From a checkpoint of a small image embedding model: trained on simulated stained blood smears, 13.1 epochs.
Rows from block 3 of a small image embedding model, named by matrix and row number. Each number is 500 + 50 x the weight over its row's rms, rounded and kept within 0 to 999. All counts start at 0. Numbers have three digits each.
After each channel's rows are labels from the 100 images, of 14976, where the channel reaches its highest value: "top examples" is what is common among them; "patch colour" is the nearest of a few named colours to the mean colour under the peak. Only what is clearly more common there than usual is listed. The data: simulated stained blood smears. In brackets: how many of the 100, against the usual share in percent.
# pw: pointwise conv (model.blocks.3.pw.weight, 384x384x1x1), inputs 192-287

pw.223:455573548567411429472432536486519488489501535527510616518575474525571500433486510510455509547531561538550422573497459406447510550464557498542467523542509557472549519481534469578526466481500456566491586489525580432545541484580506472468469496448530535515494465466556484554538466565486502432
top examples: lobed nucleus (56 vs 13.9); two lobes with orange grains (44 vs 14.2)
patch colour: grey (63 vs 9); purple (36 vs 2.6)

pw.335:478507489430491413427440509406538439513450554448435523532513475453483480478449535519466529487488488526436452453453523431494503546560531501427535451466513525472588542451475493583473477569443451491501450505585530462550407495516577406456471480447558500537374445389459534489506496421548492524
top examples: dark grains (66 vs 13.9)
patch colour: grey (59 vs 9)

pw.111:455428493542554552491505473530496536486489479505567546457455608536592526480485525488515489556519506556515567513498408561521498461492448495519473543461447459506514515603477474445454483440505505466496528476481499522458479471574494522510495491505501464513516482542591496476468517503497503529
top examples: two lobes with orange grains (46 vs 14.2); lobed nucleus (38 vs 13.9)
patch colour: grey (46 vs 9)

pw.12:572426489522511494443528541553585493552514497484434615490506543553499507562577539515532557522563449494451490577521442437480595560494516443568522545560509556437473529514504512511438531557564532499530516510517475441536488481474502518423560563562557506492521513510495497426500621433545479530
top examples: two lobes with orange grains (91 vs 14.2)
patch colour: grey (56 vs 9); purple (32 vs 2.6)

pw.231:555464502516447481426476490515463435475469460487365614520514440563446456539510473532445485473525438454506463556471472429428498465531546524567543542579515553428512449464511471517398456469558459490477468476522472418458415477436503428333473530479461512442488456454463423441522631402461397471
top examples: round nucleus (58 vs 14.8); two lobes with orange grains (32 vs 14.2)
patch colour: grey (38 vs 9)

pw.46:484545551515534514528480586492613490542495481517477430520496434553491524433506543530523580504564486521508520518523492482482506539567571605484464511476509519506564643464485453501544472496519464546520509603576561546513527514490562430483480523436534531653508497466440494576546488478536482442
top examples: two lobes with orange grains (59 vs 14.2); lobed nucleus (41 vs 13.9)
patch colour: grey (57 vs 9)

pw.266:416477486468457473435417466423449480463505486431535463430429549436445453401447416479465444439473467446516432471428439529445450436427441450426445406456495472446492436575448467475443454497404462458420513488436476444458521449474455462526450369440444466435434426501496406465458391560459394474
top examples: two lobes with orange grains (94 vs 14.2)
patch colour: grey (60 vs 9)

pw.90:543446566566521461397517533596500434507455530439459580422562558564515428543559542500485520516587476499520494551572439431451543582485424473569521593556550488447511499486510442497442479518604489450492471466550525466471482461440507494399479581511525442492536518490517522400480604446486522456
top examples: two lobes with orange grains (74 vs 14.2)
patch colour: grey (54 vs 9); purple (44 vs 2.6)

pw.72:551477556480509517517471467502511482471552463528547457436381480517528485512504477464433500503482460496509497493480504523505497492515468499519514519473411457513466501519544489563509465431508490543508557464532461514447553435512537481464488489475426537551512441504511466484541510483478469470
top examples: band-shaped nucleus (100 vs 14.3)
patch colour: grey (67 vs 9)

pw.369:477591478541486490510448480557517496449527418492559510541498513414446440415508421538543522467523477411497472475493571524448542529516559499491467486503492537472568528492522487553588449518508491551472501523521516511529573536502506481480507485474489585505388417491503553534534507500486541467
top examples: lobed nucleus (99 vs 13.9)
patch colour: grey (35 vs 9)

pw.18:479447585532508484436576544575470461525486519492456574464517533517526477460460488495514462515520501503477502549543471446507476570517442440547463616488500462478421468533457486526444553504601527466580471475530456472480470442464488520422558600543467473466553534544467496407449631397513478509
top examples: two lobes with orange grains (51 vs 14.2); lobed nucleus (49 vs 13.9)
patch colour: grey (54 vs 9); purple (44 vs 2.6)

pw.213:444599483568445444466440487531498448488462421499505559605507501568425486429479459452396513405549497407575454565471638459469468508520649581530412524534408509489512492472621473579481444548540469455533502551559496421496415502445519465412478491461502598523503441430405532470556539404492527470
top examples: two lobes with orange grains (56 vs 14.2); lobed nucleus (44 vs 13.9)
patch colour: grey (60 vs 9); purple (37 vs 2.6)

pw.255:514577475505524541522479555496634504570570595496479485504503479515506568517491572509502637506503554533520548514450478467492498591516532504438479532474529476518539616461494514516476525583486511521569493559576562541602568571451533527436550513537613564626389505500494445440522466498573468480
top examples: lobed nucleus (93 vs 13.9)
patch colour: grey (58 vs 9)

pw.261:440488542577523513435437480419535506528484540525516464501484536579484464424402515510503523479573431507415534516524420518480368544489519505486408526561477515515519511556450513541432464495482521575466414478548505420407454439571513524451535466509447491568477451518508516446505547522546495488
top examples: two lobes with orange grains (70 vs 14.2)
patch colour: grey (65 vs 9)

pw.74:542599483375454495455449509393540470490532509473513527549504493455498508477448479478412519471418508477545455398510561499476441526557591537441506485461497500540468521518461406495433468500461458538528437505495467444462519499559491442436419455441451473544460481498513438450483355481432440425
top examples: lobed nucleus (98 vs 13.9)
patch colour: grey (55 vs 9)

pw.134:444420449475521509484483478521499534487449519432506587512499600546549547411461513517456496510503480513528522550516447540511525478529511568509451475509502557530550493575536500536442487480463499432486555495516523459445426466491531497499506449502478478524491467524547417421547447527533431524
top examples: two lobes with orange grains (94 vs 14.2)
patch colour: grey (91 vs 9)

pw.40:433631482428439488444441569416514444486501491509487454534521470437497510439470481509474515506462510491512454345475502466455464549524559567439449442519482521480550532462514445523538470552470460542542440496511432530500475423494523471461511391476527422579429449493473402521490461534485420482
top examples: lobed nucleus (100 vs 13.9)
patch colour: grey (40 vs 9)

pw.28:479436509472452440438452536487509438482410520493428464481430489486504505492529515494487478512483491524485473463472510456471558483520451502450529491382444444473515523466434504433485460460444428426447549504469533467459304438537545366473432509401502478561482438375420502459410506414465493477
top examples: band-shaped nucleus (98 vs 14.3)
patch colour: grey (28 vs 9)

pw.185:502576576571466480519465486565533459474521457524605555577453443495469503427569470521567533518544517502486424538515593442480538534471610460512480545525473522456499551464553517591553476586547432513508513568526512465555572510490541463501502542449526546548477482438497575493551497501480586454
top examples: lobed nucleus (86 vs 13.9)
patch colour: grey (57 vs 9); purple (43 vs 2.6)

pw.91:537524470390502473426427549409594467538501573550368490520415466400471478494506508521467561530458540482507457446501496491445533510604489553352534447521512489452507548455521529587448499549441511512597526528561464463499454478525557492410507454510561475533370422451496461462554535438534476511
top examples: band-shaped nucleus (100 vs 14.3)
patch colour: grey (75 vs 9)

pw.220:472471478522556568470470510530513547498528525466526544496499555547617581490476571489483503550509509577502582563470455534517498485490460505552462495488496465556454519558476509457438514500522509489512498473480483512474543467536525507439481483505463475515489502526550360446493522525522340484
top examples: band-shaped nucleus (53 vs 14.3); two lobes with orange grains (40 vs 14.2)
patch colour: grey (49 vs 9)

pw.356:416499584521490517563543522523541472502440600461499524555492471531565533452506575613606520599563477585488518510572548512571520562509536524513506512516600481507581555450486533448503515561518449529478464529440512498537419555533502447546439516461556469516520565449513549506508536550532517543
top examples: kidney-shaped nucleus (61 vs 14.4); dark grains (39 vs 13.9)
patch colour: grey (26 vs 9)

pw.69:531375451541498512513473524510520508501460483470522539510441571539491482511484547503471513492498418526458499537509433525504485485544474500501501462502480479551438481584532491463431500467488513460493506500493496431466463502517530504466501460519462458511487491522574406409454432575534433517
top examples: no large cell (65 vs 14.4); two lobes with orange grains (32 vs 14.2)
patch colour: grey (33 vs 9)

pw.243:476460518484492479418387464449501457455418466431519467477437546558438486469483440497433497495552441465425484512536417493486425521517484433444459487478471478483462486554417494497404438389485468447423478477520501393409436449497433452446449429467490487470395409501478418379455555482491429471
top examples: two lobes with orange grains (96 vs 14.2)
patch colour: grey (74 vs 9)

pw.51:437603559601504518453487512549540501472499467487484483518566496560502545435453454496420531503618559422535523497538587485504480592574592552502380597543447522509545529447529494601489449426580481496586493522590549460545492516473521467454509528477502615604534455413452537474602492454502532466
top examples: lobed nucleus (56 vs 13.9); two lobes with orange grains (44 vs 14.2)
patch colour: grey (59 vs 9); purple (40 vs 2.6)

pw.86:494483568602485473535513549529510468529470531471405546571557485561501469475492562535541506531544513565573488581532557485525482493569563540566562543461532479472551514502495536512476547529556492497505479541514586499535393544513528476499525577499578538512534532464500530511508539439509494553
top examples: kidney-shaped nucleus (81 vs 14.4)
patch colour: grey (29 vs 9)

pw.180:573592542591478468436485478531468427451499583605508564544587427455515477480508499472526468519527550489531425450467651462449516518449556506556521511494542545487536475450530450577516455560543462579466462516512490502526496528494514452486468511460476518494505426425550490554572556542480455454
top examples: lobed nucleus (100 vs 13.9)
patch colour: grey (56 vs 9); purple (44 vs 2.6)

pw.322:451521550547495465560498414387537485502454528532581424547595401457561544484510583515591519547512520569481466475541578458516519516463479478505482367497493557487499518414475548486565510478366463518470419461506501525420522415459496470504513417495470505510401458439606444563467520587487406517
top examples: kidney-shaped nucleus (82 vs 14.4)
patch colour: purple (53 vs 2.6)

pw.176:528523538514484455517513522599498510458444465493538593549521532489482475496525492478511504484561456466525457499449502504487530529466548497524512543503567559470550508531552458502627489553515496542536505598510494591541557543533543506521486562495485579512465495528564656557528474539456638481
top examples: two lobes with orange grains (91 vs 14.2)
patch colour: grey (53 vs 9); purple (44 vs 2.6)

pw.336:461557543607463480532537512582519472495578437519576469545492485518463472372519480550564522466596439492470441509551593487491539529520557516501480560481481500424515527458444472502607442483561436513461545553490494529519548517492518468458448530460507545514505503494502594571502582490465572447
top examples: lobed nucleus (96 vs 13.9)
patch colour: grey (58 vs 9); purple (42 vs 2.6)

pw.41:497405530443532486401510455450547505512450560445386566520439542467508529503551558478513532489423501517519505453453496452517571477541500426423498511479515475486495538464488494461436484506511460424474505419471505406503408487463505414422491536433580456501467469427461471401455567427493440536
top examples: round nucleus (74 vs 14.8)
patch colour: grey (43 vs 9); purple (40 vs 2.6)

pw.60:407567530520542533451513555581537466468477482472503541550530490571516515392450459442447513515592519461466510540522551528475464620503556557576420596562448534493548551474476477584476471450597495447528426525591491463505449491485500475416466574493482517592549496473443539456584556471494521451
top examples: lobed nucleus (86 vs 13.9)
patch colour: grey (61 vs 9); purple (38 vs 2.6)

pw.241:480487501508448472494467530486516430506405604524354545579560507496518486454447540527496506491543538522532454539522556467532464524532503529503558467475577479487549501477539536536471532534506467487516457454525524447502327514478486428485488493472527513502479466418472483507522535432505445540
top examples: kidney-shaped nucleus (58 vs 14.4); dark grains (42 vs 13.9)
patch colour: grey (49 vs 9)

pw.276:522523527507433445452506590504573444561453491510460546569545466483528467469508529543526572503535565520510455495532483460458500572495573592494576533589554531464519558492495535523469470537513519487471487525484485482527535523492459530539493546520562489532516523477511541439475484510570548455
top examples: no large cell (54 vs 14.4); two lobes with orange grains (46 vs 14.2)
patch colour: grey (31 vs 9)

pw.49:602453508440493528497472470481495527461513421539515462454424473466532464580545477465402493468469510480492510480468540472493523493508492547486502513531486454528446484547490493474503458413468459589510498447518461453482563475519506469451465478476451503535512440525530540499560452497494531485
top examples: band-shaped nucleus (100 vs 14.3)
patch colour: grey (60 vs 9); purple (38 vs 2.6)

pw.232:467558526536479478513402581480594471523551551508477393527485502460506541503479549512537603548533494545516533472507469482495495520547551582470458515473541526500560646456498537538531456569486462590518529554591511587560517557509544462471485539469551644617443400442508511557543423476496467514
top examples: no large cell (74 vs 14.4)
patch colour: grey (31 vs 9)

pw.374:484569522550480464510541464624537480496476491531573520567570487511507404440519492526539520510519465535485446574508600484463551507538551494512510577498465535477492527471521490506541502574560473529468502558467524523499569523552496489472461601496526490528504472491506622521508527529505676424
top examples: lobed nucleus (98 vs 13.9)
patch colour: grey (54 vs 9); purple (46 vs 2.6)

pw.152:493540603535498462466502540558555479508550425600581474482445473469427504473569476519541565512567526456488409451514482492463564577555540492484445547529472459427526584480419493550553421499514466502444520539484488511575545550477516474434503548469534561582516470510464565535504519476489582486
top examples: two lobes with orange grains (94 vs 14.2)
patch colour: grey (51 vs 9); purple (40 vs 2.6)

pw.30:504464502411564493451430545432536507512497562470381559572470517506473527515518558542530535502423522559494516487528494488487578475583559485461513451506517534487525517486542500519420474524540469500492465445540518411554479542442565419370479488452540482449402416458461396413523512453485385496
top examples: round nucleus (62 vs 14.8); kidney-shaped nucleus (38 vs 14.4)
patch colour: purple (42 vs 2.6)

pw.358:496511540426502500496454614511618521528504441496537478529509516499438557466467502553576588495543451510487527449534503491512552581546526528469490456526499535548538610481470546476534515417490497474528490535476521526603579620467528469481494515459549547553439524487495523532499441547520491484
top examples: kidney-shaped nucleus (70 vs 14.4)
patch colour: grey (35 vs 9)

pw.192:486641465532479439487449530489557474531489505517504411502528422540406476478538478561471562472477524463589475502414641501506510526537619635494492482496556606501589529440611497576497504653445483510543430588587574457531484542445577490500522432486539526539443478423439493524570439498535495514
top examples: lobed nucleus (98 vs 13.9)
patch colour: grey (28 vs 9)

pw.217:501471475491551510496485501543513529516451526434532609502503619540548504472465541491462499517502487527564569558495422546517512491518483580562478522515521524510543521561488484516471496491519477452473548468526496486520469499532531484493477495479520502555506488518515505459535409508544516509
top examples: two lobes with orange grains (53 vs 14.2); lobed nucleus (44 vs 13.9)
patch colour: grey (53 vs 9)

pw.246:547395452459462487464426527408532491507414500427458544516472580459498437513503474510491516472475485476480472531488383511498483528470451502472543401500546555494552505582527465513411520455480471417469507508520535460468393493543488480503483385471492503480442460528527386411524531493518390476
top examples: no large cell (75 vs 14.4)
patch colour: grey (25 vs 9)

pw.143:452456476517458469509442482476564470511400561472440503433577438496482523414479499468528545538509432533540495492517447484539500525558436583522511476580489625517659571410558467622476534586540570561518498573583585443524462479500622510523526450526550556596439473493526443603644583561529414535
top examples: kidney-shaped nucleus (94 vs 14.4)
patch colour: grey (27 vs 9)

pw.81:511457483479536495506482507519494531522442536447539596525547595513529515482486543531479480529480455536556528537499461559489468466515491538524474449509561557509543508615499522474419505542480504473480517504478520471481453471536529502518479473495477494498478482565580468437517413541563493513
top examples: no large cell (41 vs 14.4); two lobes with orange grains (33 vs 14.2)
patch colour: grey (32 vs 9)

pw.375:386563577531501494505571510547552460509509550450514522597525483529510544397495527604584550526545437531481496509599573474551485543500604484483475529520562512463548554454483467483487505519532469496507451521474505493515481535516460468507457536469522527528529597469509563465495532510485556513
top examples: dark grains (59 vs 13.9)
patch colour: grey (52 vs 9); purple (25 vs 2.6)

pw.327:500523491513509501477474501510559457524477536472466550561496464543447532425473496516552540540545470513492495555543546516514430591512583471486547541456480535460515539408520487514429463541522468442498418525502497486485410467508512443484477537471517570531459476408423546450513551401519542516
top examples: lobed nucleus (53 vs 13.9); dark grains (47 vs 13.9)
patch colour: grey (64 vs 9)

pw.117:492696525553510483472516511534509477471454492502500504587540461559488573438442462467443489482558540438539505529479621551504471545504638589456432554459456548531521551454618478574491445470508474504582512505537519457476483502456454445470466514475518578560522486463408480472597474478523521504
top examples: lobed nucleus (95 vs 13.9)
patch colour: grey (33 vs 9)

pw.208:539606506543489526516493478513611500502486485541407440553514476508489599520527485497553607502558530444552518489506534474507527579510593529462533531513464529498518611455568512572493523547456511545588544520585566529542505518454532498514524515511524599568464527453441479511560476445506488539
top examples: no large cell (69 vs 14.4)
patch colour: grey (26 vs 9)

pw.179:434611547545470490478482497496534472494518398586510422561515476484443558450569453526547545533548523462458460457469584421509516546466603482460464491452475478480485594462450464432572416478484467470516557509505476513592484562450543470458474450485530573586511459483436496521458483507498465510
top examples: lobed nucleus (100 vs 13.9)
patch colour: grey (28 vs 9)

pw.145:540459549511457438488449515447519483483466600591491435558492456419495497534533541562576514566504572549499487456500562472544549469582526480443601450429595507471594518427498558493509488604426473509460564554485587535557457563517545428578457475469559559492467459417490524540525509520523501525
top examples: round nucleus (78 vs 14.8)
patch colour: purple (46 vs 2.6)

pw.85:512412477416500470456431547446573499530457576516361547502429442421498527494479577524473536501496530525425473477471435420503490521526492410405531398453596554471573525457500528526431471558420486480526465477493466414530441515490502443448460465479577462487400444452530480440472577442517452542
top examples: round nucleus (98 vs 14.8)
patch colour: purple (82 vs 2.6)

pw.150:463586526614492491540466532509559456499582504573577429673496486473481511457516547497573571576563497542500443424500628438488502552544612589485478487469497552435506567439511498480569389548489453538428514526512521516516581536510557463442467499455496507585486487468489499537490493513508518508
top examples: lobed nucleus (87 vs 13.9)
patch colour: grey (52 vs 9); purple (44 vs 2.6)

pw.346:545571555526461456498426477574511461481431401463529513497506510453408426448536381545527498460527488448516446494504531477438578506536571497527513486470502549431511513525523533550487480491511490492492595505531505413547536539535509487479481499484480544501440448513471519504545501471505510472
top examples: two lobes with orange grains (92 vs 14.2)
patch colour: grey (50 vs 9); purple (34 vs 2.6)

pw.124:525520533462518530527461502556494557440577486488475511573539554533466521486517517516485500456503459518549525577480572535495486444560551541490524460470516554493548508521567567592498464611465497499513546555533531533483503529514546472503480433484464516502443437512514428494590424514523407506
top examples: no large cell (55 vs 14.4); two lobes with orange grains (45 vs 14.2)
patch colour: grey (43 vs 9)

pw.309:458483523502527525543477496547541548478389467547478567535482558529492559451502526535538517452552501510531547574496465510568540523464540505479426470496541543532582549540588533546569548544461531548536561575581522562549481497591570544562570457531478520563448482526519511570583404559499508570
top examples: no large cell (71 vs 14.4)
patch colour: grey (27 vs 9)

pw.147:505566558529504498499422463532565528487644436519564434504464499441449515506558477515562572504588463513470472406514512462488503597530582541468458518544512492456550588512435482548503418477495460514459505516501479469526561564501500459454459509436547586580432478530494570487513448445498567470
top examples: two lobes with orange grains (100 vs 14.2)
patch colour: grey (48 vs 9); purple (44 vs 2.6)

pw.47:485420513451427419465475525503492416475394517495395491470443463484520469513560505467487477514460515514518421476460480426509569491530447515476557489367452440470481523441460507467497480465433426441464584524466508485516324481542532395511451508422480469536502442374422546494420544419470501497
top examples: band-shaped nucleus (98 vs 14.3)
patch colour: grey (31 vs 9)

pw.122:471450551499459497510478427375541493510354568494521384490532402522576537463495576495607547563553480579466512520534510530546494514457421513481510369515532519518528537407493466487570516507442471497521432408557532543366419405495453495529498467487457502544425471449575489596531547506523449566
top examples: dark grains (57 vs 13.9); kidney-shaped nucleus (43 vs 14.4)
patch colour: purple (46 vs 2.6)

pw.200:479446469513544523503495515552520550519468533452514579495458615551556543450459556526449502517515499539510535579489435547519506500515488540529477487510469497533552513570520505545461500495474517477511503518537506480497447492519541513502507443517491519525476503526544468440544421500529467513
top examples: two lobes with orange grains (66 vs 14.2)
patch colour: grey (65 vs 9)

pw.329:500612536485542542470468488467613500475499521432446448591587466542487518500481499473528584531551528491436518521477554508467523523495624505456439450469508553483563632440554457539458543528475482487572511630651592527545553529475572471452485495480565575670443473477444456464530413465513430529
top examples: lobed nucleus (100 vs 13.9)
patch colour: grey (34 vs 9)

pw.287:468587563559582540479486502533592524497521510486530518580541485565468590485489506468462554483604504491514544571527562542529491598532586509513452530482482501532554582486539492557453515501527515452583471530528540434503526481507524482465537531519533554593481522519515522440556469535520518468
top examples: lobed nucleus (100 vs 13.9)
patch colour: grey (37 vs 9)

pw.367:524606560546501478540502497585523487484555516509567534575524488490457449439534481498537539444560456471511468554493605520462547539508575496538505561486479511482508539485521494571553444547543459530485552512501493515519501528514480485466458564499500517536499447471540629490504470474481630465
top examples: lobed nucleus (87 vs 13.9)
patch colour: grey (57 vs 9); purple (43 vs 2.6)

pw.162:508498512514449457494491487566514445448450437473528526581491516461443457456510456496526504484562442443499452445495506475490507538476558485480504504496505526443558509510538418460594452523481476500529521562531471560519491534547508499486487500485503527531460472510529589529532466493447614476
top examples: two lobes with orange grains (93 vs 14.2)
patch colour: purple (48 vs 2.6); grey (44 vs 9)

pw.347:465570527566457451457579536561528463482446362488512421550434530493439436385547454514527540460571469444418416473543563500459540533527570480431467541466447501448507525505478473459498444432525464460485585495514486475516473504517505489445483509472527559538524536545488500479482538437485554464
top examples: lobed nucleus (96 vs 13.9)
patch colour: grey (58 vs 9); purple (42 vs 2.6)

pw.316:393629563590534530444471552514574527506544517476521487570617409554457516429494488494502543489536532472459542527575579521464486595551613524496433578473498525470546592416562477589469493462544503489546474559627621504448493469449499453461490548478497546614510476441448520479602538522535501467
top examples: lobed nucleus (64 vs 13.9); two lobes with orange grains (36 vs 14.2)
patch colour: grey (57 vs 9); purple (33 vs 2.6)